config.yaml
train_examples: 48750
horizontal_flip: true
moe: "top_k"
num_experts: 64
layers: 6
width: 256
beta1: 0.9
final_lr_fraction: 0.1
weight_decay: 0.3
Rows from block 2 of a small image diffusion model, named by matrix and row number. Rows with one number belong to one neuron. Each number is 128 + 32 x the weight over its row's rms, rounded and kept within 0 to 255. All counts start at 0.
Before each neuron's rows are labels from the 100 images, of 14976 (inputs lightly noised), where the neuron reaches its highest value: "strongest on" is what is common among them. Only what is clearly more common there than usual is listed. The data: simulated stained blood smears.
# fc1: MLP up (model.blocks.2.mlp.fc1.weight, 512x256), inputs 129-171
# fc2: MLP down (model.blocks.2.mlp.fc2.weight, 256x512, transposed), outputs 129-171

strongest on: crowded; target cells; discs
fc1.493 [155 125 127 142 106 111  61 141 139 138 216  88  85  96  89 188 128  61 118  68 113 163 142 100 139  92 134 155 149 139 170 124 185 143  84 113 160 110 140 175 130 158  80]
fc2.493 [109 109 183 149 143 126 225 115 214 136 215 134 159 109 112  76  61 137 208 215 141 150 162 172 141  58 165 130  98 124 139 162 157  96 124  83 147  75 152 143 109 109 119]

strongest on: band-shaped nucleus
fc1.11 [124 159 128 115 150 124 132 177 112 182 164 134 152 176 106 175 117 120 143 123  81 146 125  85 150 104 170 168 137 167  27 129 116 112 154  97 137 143 123 148 142 207 160]
fc2.11 [169 115 125 190 131 139 116 112 135  91 151 178 146 109 196  99 146 118 155 153 153 143 165 132 146  72 140 119 113 149   1 107 143 168  53 119 195 179 137  87 102 173  85]

strongest on: small spheres
fc1.126 [110 133 173 143 102 136 111 198 120 133  91 114 139 144 156 128 116 159 115 131 127  89  99  69 161 117 111 132 101 164 114 130 122 128 126 109 121 150  69 128 133 121 142]
fc2.126 [144 105  82 153 158  97 127 104 125 130  99 134 180  74  77 137  93 142  97 114 137 109 177 131 124 116 174 151  91 134 143 132 173  95 131 161 162 126 121 161 123 125 141]

strongest on: spiky cells
fc1.46 [172  88  59 113 158 150 132 167 112 155 145 141 114 110 118 113 178  80 142 139 174 153 105 112 195 135 180 100  99 174 114 111 140 100 141 145 112  97 146  92  75  67 125]
fc2.46 [ 70 128 180 129 157 130  99 133 180 122  76  95 125 107 116  92  79 117 147 125  70 116  83 103 109 165 119 124  86 118 152 154 129 165 112  95 134 152 147  76 108 111 175]

strongest on: round nucleus
fc1.29 [133 143  92 167 123 103 129  88 132 191 149 187  90 130 201 117 104 194 120 102 110 153 124 171 100 171  95 111 242 154 162 129 142 145 144 165  89 230 116 134 151 131 124]
fc2.29 [125 171  82 143 169 130 103 154  99 119 111 107 170 131  92 162 223 158 131 115 133  91 188 186 116 186 189 145 161 109 158 107 175 153  88  70  61  86  72 125 124 184 123]

strongest on: dark grains
fc1.290 [ 66 134 144 120 112  56 115  90  74  90 111  92 115  90  79 135 139 131  82 113 118  80 114 124 136 166 120 113 132  87 139 143 180  74 172 101 114 126 136 130 116 105 108]
fc2.290 [183 129 120 129  97 110 154 160 135  99 110 147 135 149 185 130 148  96 228 104 207 130 170  71  93 171 125 116 135 174 122 127 158 108 110 160 122 128 171 144 118 108 137]

strongest on: spiky cells
fc1.462 [195 107 126 119 201 147 133 145 131 188  99 110 111 177 121 102 131  95 148 116  93 177  59  91 150 133 165 118 168 177 103 103 127 103 133 101 129 126 138 125 118 200 180]
fc2.462 [ 69  98 166 183 109 154 168 146 125 151 141 185 165 154 150 132 143 118  96 149 133  75 137  80 105 124 133 157 131 105  80 146 134 190 135 140 158 141  88  72 136 117 105]

strongest on: crowded; crescents
fc1.144 [131 100 166  87 136 186 156 132 148 110  75 128 120 130 144 109 165  95 146 145 112 141 129 110 125  72 141 164 172 107 123 103 165  88  55 207 174 107 141  86 192 118  91]
fc2.144 [140 111 134 102  96 139 139 130 122 118 144 108 182 141 121 131 119 158  82 111 134 143 107 154  85 103 107 133 173  81  78 154  80 119 148 144 158 140  63 114 183 105 119]

strongest on: kidney-shaped nucleus
fc1.194 [ 41 219 136 122 136  83 129 132  97 160 146 122 127 101 157 145 116 168  83 136 124 104 125 141  98 156 127 158 150 133 137 108 133 125 108 123 106 138 152 116 127 122 106]
fc2.194 [164 187 120 136 133 170 160 144 164 168 119 150 121 175 136 136 125 178 173 119 167 168 161 180 130 140 164 209 169 153 148 133 119 143 119 154  93 150 120 139 128 154 117]

strongest on: band-shaped nucleus; spiky cells
fc1.166 [113  94 175 174  64 118 128 199 145 152 152 177 154 214 121 146 159 154 113 132 151 130 145 127 130 149  95 128 190 192 115 183 161  91 107 142  85 109 101 142 140 108 128]
fc2.166 [137  75 115 119 122 142 157 112 105 119 116 173 167  76 129  84 125 151 159 170 123 152 125 101  94 150 110 117 131  54  73 145 155 100 125 131  98 139  47 102 143 130  90]

strongest on: crowded; discs
fc1.26 [126 149 142 125 141 131 129 111 114 172 178  90 145 181 167 116  97  81 168  75 136 191 114 110  48 121 145 141 120 141 105  98 118 128 110 148 139 138 202  95 133 118 125]
fc2.26 [125 153 117 104 159 132 112 114  84 133 119 179 126 109 194 126 109  83 111 135 127 106 115 136 120  91 168 125 129  92 171 132 156 140 166 152 110  85 167 153  97 127 172]

strongest on: crescents; kidney-shaped nucleus
fc1.151 [182  70 155 129 175 106 121 103 102 138 128  91 212 181  89 165 159 124 124 185 159 158 129 110  97 127 144 173 157 159 111 150 138  87 136 127  83 159 154 161 159 178 107]
fc2.151 [155  80 120  90 115 154  99 133 117 157  80 214 165 142 131 154 117 164 160 169  91 119 163 128 143 122  92 146 152 111 151 115 114 178 127 136  57 115 131 122 131 167 150]

strongest on: kidney-shaped nucleus
fc1.325 [159 143  95 144  94 132 148 136 141  99 109 119  96 109  49 166 155 137 147 132 147 122 139 153 177 184 134 186 157 179  85 111 130 153 145 131 116  95 120 108 109  33 141]
fc2.325 [101 126 171 134 172 132 110 142 176 105  96 120  83 156  99 102  97 138 132 133  84 128 139 146 113 172 159 116 154 141 154 130 136  95 176 186 123 177 140 138  82  63  73]

strongest on: lobed nucleus
fc1.199 [135 129 147 138 116  57  99 121 100  99 159  95 155  72 192 154 169 156  95 130 121 152 148 151 153  99 136 169 125 102 115  87 151  58  49 134 102  92 188 233 164 163  74]
fc2.199 [107 149 136  99 125 109 151 133 127 106  74 106 130 207  90  56 133 158 176 123 155 120  82 187 144 126 141 113  59 153 130 163 117 120 191 128 146 148 168 122 116 169 173]

strongest on: kidney-shaped nucleus
fc1.335 [129  75 155 126 147 140 160 206 107 167 125  93 105 162  95 122 123 135 118  91 108 100 114 148  89  75 116 100 148 134 109 109 140 142 162  97  81 157 134 118 241  69  95]
fc2.335 [122 114  94 140 126 110  88 121 118 144 103 142 174  94 131 150 145 135 121 101 155 145  68 121 147 136 186 130 165 190 138 104 116 132 116 199  91 107 127 132 218  76 152]

strongest on: platelets; dark grains
fc1.490 [ 94 118 126 123 160 116  89 105 105 125 146 127  73 122 138  96 159 152 159 157 132 149 113 135 139  81 146 111 157 145 118  93 129 116 153 132  90 125 218 103 117 113  97]
fc2.490 [128  68 107 145 158  85 146 127 133  99 154 106 153  71 132 119  81 137 184 153 166 139 199 127 101 140 155 180 119 142 166  77  99 104  81 138 154 109 148  81 115 113 172]

strongest on: crowded
fc1.492 [ 52  80 140 140 143 136 123 180 155  75 134 120 110 170 126 103 122  78 138 134 111 189 132 106 173 109  89  97 113  65 123 136 149 131 127 127 129 133 129 111  92 183 125]
fc2.492 [177 114 109  88 128 100 151  64 118  94 164 142 161  91  76 197 147  95  78 124 140  94 115 117 119 124 199 177 133 170 106 138 138  97  95 152 107 159  89  96 115 180 138]

strongest on: round nucleus
fc1.172 [114 178 123 141 152 102 128 156  57 118  92 129 194 117 131 125 185  75 120 113 150 138 157  99  97 147 171 127 139 117 131 136 131  51 134 120  98 185 163 133 201 148 130]
fc2.172 [143 131 104 149 110 124 124 137  66 104 173  69 135 180 139 176 129 159 109  89  85 114 117 140  98 144 110 138 134 140 109 144  97 214 134 177 155  98 171  66 153 121  91]

strongest on: lobed nucleus
fc1.154 [ 31 143 140 159 105  85 117  64  87 208 149 140 110 133 136 103 152 176 113 109  92  91 134 162 123  73 124 146 107 142 133 143  99 129 150 121  80 195 111 119  93 139 103]
fc2.154 [188 104 129 173 132 129 135 170  80 174 133  97 190 115  86 102 171 182  29 165 146  93 120 139 154 101 163 104 138  97 108 125  90 185  88 107 117  67 184 142 124  88 179]

strongest on: kidney-shaped nucleus
fc1.417 [133 170 150 104 147  70 119 160 162 170 160 140 162 130 138 136 182 101  90 203  95 111 121 120 139 108 105 125 137 176  69 125 125 131 144 131 109 108  97 189 110 161 146]
fc2.417 [121 150 114 105 107 141 116 116 156  77  61 144  83 170 157  94 144 115  98 174 131 123 119 131 134 127 107 115 132 139  20 111 158 156 130 113 139 140 180 168 134  95 134]

strongest on: small spheres
fc1.289 [ 95 131 185 118 139 112 155 172 150 167 137 140 145 172 138 162 141 115 122 120 100 139 102 106 107  94 128 148 155 196  57 151 114 133 132 122 125 110  87 131  89  97 173]
fc2.289 [190 147 121 173 133  96 134 128 134 127 117 113 164 118  95  92 131 133 127 137 127 147 164 126 146  67 131 110 136 141  87 144 127 172 125  84 168 199  43 143 118 134 104]

strongest on: ovals
fc1.307 [ 95 139 113  77 144 167 114 160  86 131 113 115 138 145 121 127 129 121  74  90  65 156 152 130 134 119  95  67 145 168 124 110 132 155 102 176 152 126 130 160 143 121 168]
fc2.307 [125 162 125 172 116 105 131 127  89 107 154 106 122  98 141 136 132 139  59  96 164 132  79 121 136  89 116  84 121 118 136 138 114 103 151  85 165 148 101 155 170 113 104]

strongest on: lobed nucleus
fc1.486 [150 140 165 127 186 233 130 142 133 180 143 154  98 133 146 101 134 211 164 133 104 129 131 173  66 124 140 126 128  89 105 122 130 136 134 122 120  88  92 166 148 164 122]
fc2.486 [127 174 109  82 115 112 152 105 146 161 122 118  88 149 210 140 170 140  81 113 116  98 104 145 172 131  36 129 158 166 110 109 155  82 140 170 102 166 155 132 139 170 112]

strongest on: target cells
fc1.64 [139 138 137 107 118  90  75 150 124 195 163 169 130 120  91 151 141 103 139 143 124 154 110  88 154  84 154 119 185 197 137 111 172 115 114 138 108  81  75 148 138 166  98]
fc2.64 [122 112 142 203 117 142 159 111 111 171  77 116  29 150 153  65 130  99 165 205 119 167 131 105 132 118 148 122 162  95 136 117 177 150 160  89 115 184 159 155 130 164 138]

strongest on: platelets; crowded
fc1.329 [169 133 117 142  86  96 112 114 148  81  96 125 109 161 123 164 104 106 111 150 105 111 130 147 104 164 170  87 119 144 164 180 157 110 154 117 162 137 151 106  77 125  85]
fc2.329 [111 155 123 124 112 132 114 146  98  86 122  91  57 130  91  54  97 137  27 125 129 126 178 108 157 125 113  92 103 133 167 199 140 173 137 116 135 154 134  97 138 160 165]

strongest on: round nucleus
fc1.380 [152 163 121  96 117 130 118 127 125 104 132 140  93 163 146  61 105 100 108 201 137 119 148 133 134 127 112 142 138 126 148 117 117 134 166 130 127 139 163 125 126 120 173]
fc2.380 [129  85 175 112  77 124 113 106 135 158  97 104 120 131 132 112 110 188  94 135 110 101 132 109 105 103 131 139 120 154 110 168 109 191  73 145 126 117 144 124 145 130 123]

strongest on: round nucleus
fc1.145 [110  63 127  59 120  42 125 123 140 144 116 138 117  57 155 153 170 142  86 160 130 147 160 120 107 149 155 118  96 138  44  50 110 134 131 135  96  88 123 110 164 137 113]
fc2.145 [158 123 122 117 147 107  98 140 139 144 134 107  81 161 165 116 111 154  81 100 114 140 126 158  93  99 135 105 114 140  58  94  52 101 137 129 104 125 106 142 115 117 151]

strongest on: spiky cells; small spheres
fc1.457 [176  93 102 114 133 116 167 120 119 166 100  84 182 127  87 150 143 136 105 147 150 207 112  59 146 192 135 144 114 146 117 120 133 116 108 130 115 134 117  85  74 133 141]
fc2.457 [146 146 133 128 129 133 179 122 168 151 105 236 124  42 147 135 138 131 154 121 116  78 237  94  74  95 154 108  66 133 199 155 159 129 119 125 123 144 174 139  88 123  75]

strongest on: platelets; crowded; discs
fc1.282 [129 129 130 124 117 101 163 109  92 113 178 180 149 115 143 157 135 154 113  93 205 119 165 123 154 182 153  90 105 101 189 166 209  98 161 158 127 132  64 133 164 120 139]
fc2.282 [106 129 158 125 134 115 109 136  88 156 152 139 104  75 149  75 108 136  58 146 119  87  45  81 124 149 132 126 130  89 209 203 178 132 136  75 170 102  84 160 113 106 152]

strongest on: target cells
fc1.356 [123 117 171 147 156  78 101 147  41 137 118 137 122 130 129 117 156 134  94 157 161 135 104 126 148  82 131  88 109 128 140  72 171 109 124  99 161 122 112 148 101  97 121]
fc2.356 [113 142 131 162 173 133 142 108 100 128  83 153  91 144 126 114 147 132 116 124 129 157 117 134 136  72 150 144 170  84 144  85 168 133 135 146  90 115 108 127 116 129 189]

strongest on: target cells
fc1.283 [169 114 160 104 104 148  95 174 162  97 122 132 175 161 149 132 156 130 155 116  90 127 160  90 146  92  87 128 131 180 180 138 123 119 155 144 107 151 136 150  80  88 155]
fc2.283 [105 124 188 110 133  95  98 100 134 124 154 131  50 107 163 165 103 159 108  98 150 154 160 110 107 100 129 161 128 115 118 137 159 117 157  97 138 121 122 136  99 129 155]

strongest on: spiky cells
fc1.442 [108 138  99 162  92  85 141 161 116 101 119 183 124 170 131 115 112 141 121 117  99 196  97 126 129 118 161  75 111 220 162 161 137 149 114 106 148 158 137  69  84  95  85]
fc2.442 [115 127 143 147 160 154  87  92 199 135  76 105  97 119 102  89 147 109  85 106 116  71 161 151 115 155 135  49 126 136 180 188  89 146 150 163 136 131  66 134 102 144 102]

strongest on: crowded; target cells; discs
fc1.286 [145  88 104  98 106 146 124 158 171  97 119 143 114 159 112  81 177 123 113 171 117 138 101 118 144 114 137 127 126 124 195 149 152 161 158 121 115 117 124 170 132 162  98]
fc2.286 [134 108 155 208 118 138 109 131 150 142 174 121 143 105 132 123 151 114 107 190 152 161 162 162 118  53 103 132  99 148 121 179 143 141 179 127 121  68 150 172 117 127 181]

strongest on: two lobes with orange grains
fc1.157 [120 181 156  97 131 167 139 109 190 160  55  88 120 178 160 122 113 158 105  86 125 148  99 149 127  98 143 148 125 159  54 109 119 101 137 161 100 174 166  85 136 141 143]
fc2.157 [134 129  87 117  46  98 204 101 109 141 133 123 131 121 121 124 148 126  80 168 101  87  93 151 112 103 144  96 132  84  91 108 184  85 106  98 153  89 109 115 126 131  99]

strongest on: kidney-shaped nucleus
fc1.360 [124 144 100 165 148 154 135 150 133 145 127 147 242 135 214 139 185 136 117 170  93 121 130 118  98 127 117 149 109 122 105 103 169  62 138 106 147 153  82 241 121 117 112]
fc2.360 [111 126 121 142 144 121 128 121 151  95 160  84  75 145 122 180 140 128  99 142 139 133 106 118  99  88 103 138 123 118  86 177 104 138 147 167 182 141  97 153  90 118 181]

strongest on: discs; target cells
fc1.120 [109 114 130 156 142 135  97 136 146 136  90  72 154  78 126 106 149 152  99 171 119  88 155 123 184  56 174 148 126 147 160 129 154 112 144 159 150 181  96 168 112 122  67]
fc2.120 [121 128 112 181 154 139  80 138  91 126 132 203 101 119 129 100 145  89  66 121 153 123 132 130 133 118 145 111 121 140 146 131 114 108 153 118  86 129 146 144 122 121 158]

strongest on: two lobes with orange grains
fc1.32 [101 149 145 137 167 164 132 147 149 202 176 168 160 156 130  90 150  99 146 185 104 209 156 118  73 132 131 120 133 108 156 169 144 127 136 103 140 186 141 158 143 132 137]
fc2.32 [143 126  69  51 116 146 140  96  99 149 148 153  94 117 155 172 167  87 146 135 129 146  84 130 150 167 126 112 138 154 118 170 155  97 163 122 164 115  65  79 157 136 116]

strongest on: platelets
fc1.38 [163 146 106 172 155 177 135 176 148 107 139 127  70 138  97 110 144  86 156 139 113 148 112 114 111 109 106 165 128 113 181 105 118 182 129 105  72 206 165  59 156 130 107]
fc2.38 [125 138 106  21 135  77 169 169 136 149 136 128 152 145  68 123 127 148 177  85 143 123 130 123  98  98  91 136  78 144 108  72  73 100 117 113 127 144 108 167 153 109 133]

strongest on: dark grains; crescents
fc1.459 [ 89  66 111 146 120 103 157  73 135 114 123  85 100 118 161  95  97 155 144 156 130 120 146 143 121  74 128 130 119 115 143  91 157 112 125 106 179  98 102 128  75 138  74]
fc2.459 [143 164 122 112 186 140 132 168  81 166 158 202 199 162 113 150 143 103  84 117 147 124 122 121 200  59 155 125 106 116 176  79 163  88 183 101  86 162 157  73 117 156 142]

strongest on: two lobes with orange grains; target cells
fc1.272 [152 164 137 183 107  97 124  99 131 155 100 106 115  99  48 115 166 155 131  85 141  99 114 121 153 149  75 107 207 153 157 130  97 104 138  78 111 128 105  87 111 159 143]
fc2.272 [123 182 193 132 116 126 130 173 160 140 119  98 164 186 140  76 121 166 152 106 173 172 209 139 124 164 102  89 182  97 106 166 101 133  99 117 146 114 142  82 133 149 113]

strongest on: kidney-shaped nucleus
fc1.502 [ 76 138 101 150 114  95 121  14 145  97 130 145 143 150 170 135 121  98 119 127 135 142 143 119  64 130 146 179 101 111 125 112 111 129 140 136  99 155 115 133  76  72  94]
fc2.502 [204 124 186 107 148 156 141 152 109 102 136 104 109 118 126 125 126  92 157 118 139 122 149 106 201 143  53 143  97 155 123 103 136 201  96 175  78 125 123 165 122 109 159]

strongest on: crowded
fc1.269 [170 148 145 123 156 157 126 169 113 167  82 125 158 120  83 151 188 144 126 101 115 154 171 132 127 151 164 126 136  53 124 171 134  76 111 139 124 161 153 143 177 164 143]
fc2.269 [104 153  84 109 132 130 114 143 176 140 159 105 150 175 132 110 167 110 143  83 145 135 103 104 141 137 154 114 147 140 101  84 107 142 143 119 129 150 157 126 151 159  77]

strongest on: dark grains
fc1.439 [150 174 142 170  84  71 119  95  94 113 113 118 119  78 213 142 133 141 108 166 100 104 129 128 116 169 109 160 151 138 164 157 185 110 125 132 123  87 139 121  92 195 119]
fc2.439 [ 94 197 179 130 171 143 118 150 139 142 109 170 105 112  27  83 145 156 143 119 149  66 167 120 108 127 167 149 195 118 116 209 172 126 127  55 137 117 118 142 138 156 155]

strongest on: kidney-shaped nucleus
fc1.393 [186 144 149  81 119 167 136 111  87 114 123 201 182 137 114 166 127  53 161 139 151  83 162  69  87 146 107 136  93 123 108 186 132 161 117 155  81  84 119 175 161 134 112]
fc2.393 [ 98 145 111 113 147 174 150 150 119 143  93  56  73 112 127  94 126 142 126 156 121 111  18 164 140 105 119  83 132 176  87 126 153  68 174  90 108 126  99  98 134  98 133]

strongest on: spiky cells
fc1.291 [104 165  70  90 149  93 106  78  99 130  95 140 207 135 142 106 210  68 172 177 133 124  75 104  69 152 102  97  99 145 138  98 112  79 125  97 156 174 154 160 205  77 161]
fc2.291 [173 159 172 112 137 128 149  95 212 153 211  62 130 127 122 173 128  80 129 145 142 148 172 128  58 128  86 193 112  92 114 184  91 204 111 108 166 150 132 166 128 104 100]

strongest on: ovals
fc1.20 [136 178 113  66 148 148 128 154 113 148 171 107  91 135 104 175 136 110 162 137 113 225 110 116  74 137 120 162 152 155  73 143  60 176 104 192  70 174 125 145 149 138 127]
fc2.20 [121 154  87  97 104 170 103 146  71 130 179 125 105 157 147  91 132 140 152 116 137 146 165 144 112 138 126 162 136 136  98 122  72 127 166  75 140  97 180 170 123 151 140]

strongest on: target cells; dark grains
fc1.435 [ 88 176 110  60 149 167 111 130 117 101  95 107 143 120 100 100  98 168 139 121 141 148 127 130  63 127 138 116 191 179 161 130 135 122 130 106 163  89 177 139 106 143 100]
fc2.435 [160 163 132 111 105 177 121 110 155 117 151 146 102  61 138 127 135 139 146 158 121 178 149 154 161  95 165 117 164 117 124 137 114 120 115  99 167 169 118 121  99 171 177]

strongest on: crescents
fc1.476 [ 61 146 115 145  78 169 112  91 115 144 129 139  92 142  99 139 120  89 130 148 134 104 143 132 149 117 143 109 104 110 150 168 166 109 131 132 182 153 156 125 128 102 144]
fc2.476 [173 112 115 104 168 130 214 114 175 127 146 115 167  63  95 109 188  69 113 156  76  87 106  54 136 129  89  78 127 143 190 106 183 121 158  96 131  97 157 137 156  89 131]

strongest on: crowded; spiky cells
fc1.322 [125 129 139  61 106 172 136 130 101 164 169 104 121 110 123 189 106 125 114  83 104  93 194 143 115  91  52 128 135 163  54 103 173 116 123  95 120 134 195  89 110 139 108]
fc2.322 [139 135 151 111 145  97  47 115 126 141 101  47  97  80 141  97 154  71 119 188 100 177  63 135 110 143 122 179 153 120  91 145 109 122  73  78 111 106 127 135 142 127 132]

strongest on: small spheres
fc1.418 [ 95  96 156 185 126 140 149 153 127 156  78  71 129 148  85 162 113 133 110  81 115 159  96 118 106 172 120  79 168  98  70 169 153 141 124  98 148 116 152  96 164 108 130]
fc2.418 [140 124  71 122 147 159  98 111 157 138 103 188 117 141 170 163 141 121 131 143 126 134 105 107 104 110 128 166 146 133 128 108 142  70 168 123 188 162  89  99 156  99 127]

strongest on: spiky cells
fc1.142 [ 94 121 153 123 132 117 157 152  93 122 107 228 168 157 106 161 101 189 122 158 129 111 128 193 147 228 136 114  91 117 154 146 138 122 170 100 147 142  95 103 122 126  92]
fc2.142 [129 136 134 145  88 130 140 151 139 151  63 103  81 112 134 133 106 192  52 127 121 155  51 132 115 155 153 117 111 138 146 119 129 157 127 181 170  89 114 128 129 137 136]

strongest on: two lobes with orange grains
fc1.178 [147 171 169 145  82 174 114 239 120 130 107 118 152  92 159 145 126  94 119 136 122  78 138 103 123 143 195 148  74 131 130 161 119 138 159 129 129 103  84 143 113 141 119]
fc2.178 [ 95 155  75 137 132 106 134  79  95 163 154 121 116  97 153 117 160 135 169 107 132 153  70 104 116  98  62 163  95 130 107  85 142 117 115 111 143 146 115 165 135 108 111]

strongest on: lobed nucleus
fc1.63 [ 83  98 132  99  79  85 194 143 129 153 134 156 134 127 132  84 153  88  77 140 122 145 169 132 162 158  86 105  73 107 130 153 174 137 138 139 140 169 186  67 144 165  94]
fc2.63 [145 126 116 151 144 144  84 135 176 132 104  68 130 184 171  81 145 109 102 156 158 102  26  96  77 164 180 178 104 149 117  79  98 108 115 169 150  78 166  72  95 139 137]

strongest on: target cells
fc1.233 [142 167 114 169 128 111  76 133 153 108 131  97  51 166 177  95 137 118 173  70 109 132  87 114  75 217 104 124 102 127 153  90  24 126 163 156 103 139 115  16 149 131 174]
fc2.233 [152 127 111 154  90 122 166 128 158 150 143 185 147  49 139 201 145  61 149 167 127 175 221 145 122 176 129 127 123 114 186  97 118  69  75 172 112 145 129  87 144 131  92]

strongest on: crescents
fc1.247 [164 165 181 120 144 150 133 190 136 179 107 141 182 147 117 137 158 120  96 120 139 129 119  94 142 155  92 156 120 125  88 191 183  89 154 123 131 172  64 184 127 115 117]
fc2.247 [165 128  65 117 114 115 102 124 127 124 155 133 126 111 147  75 111 141  89 112 114 133 184 113  98 124  98 159 122 127  63 128 140 136 158 169 171 125 149 199 141 118 102]

strongest on: two lobes with orange grains
fc1.99 [113  94 183 141  98  64 104 231  75 165 119 175 135 147 152  76 140 108  84  92 109 116 138 100 100 117 147  57  67 137 162 142 144 104 153 134 146 174 178 127 140  81  72]
fc2.99 [129  78 115  80 137 121 133  76  85 178 119  85 150 140 170 117 132  76 120 118 120 122 149 104 174 138 131 104 104 161 131  78 117 166  65 114 154  64  69 145 134  92 162]

strongest on: discs
fc1.308 [127  92 142  89 116 116 133 186 149 101 128 133 117 145 115 126 124 101 131  90 111 153 146  90  87 148 103  66  83 118 110 144 150 119 124 141 138 108 109 189 112 135  93]
fc2.308 [117 103  91  87 119 128 117  52 138  89 159 107 123  94 119 107 151 122  99 180 141 110  37 193  76 116 105 143 153  96  83 149 136 131  61 134 121 154 140 138 140 126 116]

strongest on: lobed nucleus
fc1.274 [144 149 149 140 171 101 138 175  74 100 125 114 116 170 126 139 156 206 111 156 114 113 138 185 137 173 183  90 159 143 136 191 140 116 141 126 153 124 134 105 208 221 148]
fc2.274 [113 196 112 149 162 121  94  64 186 120 131 138 110 109 113  75 118 178 113 147 128 105  60 166 146 142  72 106 166 126 142 153 118 163 111 113 139 136 174 122 197 184 104]

strongest on: discs; target cells
fc1.460 [146 225 107  78 111 188 138  69 113 120 143 138 155 155 189 102 114 149 121 133  78 134  91 129  43 122  96 157 190 181 117 135 173 127 149  82 125 147  87 144 111 164 117]
fc2.460 [130 119 166 181 126  83 147 153 138 119 150 144 159 139 102 213 174 108  97 136 155 156 145 117 197 106 119 140 126 128 127 108 221 155  60 170  64 141  92 141  94 135  82]

strongest on: crescents
fc1.70 [105 153 145 132  99 125 103 124 100 138 201  40  93 107  97 230 126 156  96 117 121 169 132 124 171 174 145 120 105 130 160 112 105 138 142 172 124 158 120 116 115 113 158]
fc2.70 [101 122  92  87 137 141 253 150 206 104 186 140 132  98 131  74 126  87 180 160 121 130 132 117  88 143 111 167 152 103 108 121  91 144 125 107 110 161 107 156 154  96 119]

strongest on: round nucleus
fc1.76 [180 123  96 104 134 113 134  78 112 197 132 133 107  90 126 135 152  77 105 158  95 133 125 107 112 135 175 216 106  84 153  98 129 115 113 105 131 144 162 111 139 111 120]
fc2.76 [ 64 125 223 119 101 123  97 169 173 143 125 131 132 171  99 127 110 124 155 128 150 167 202  96 125 106  78 209 137 150 131 140 121 139 131 171 137 144 128  91 131 117 135]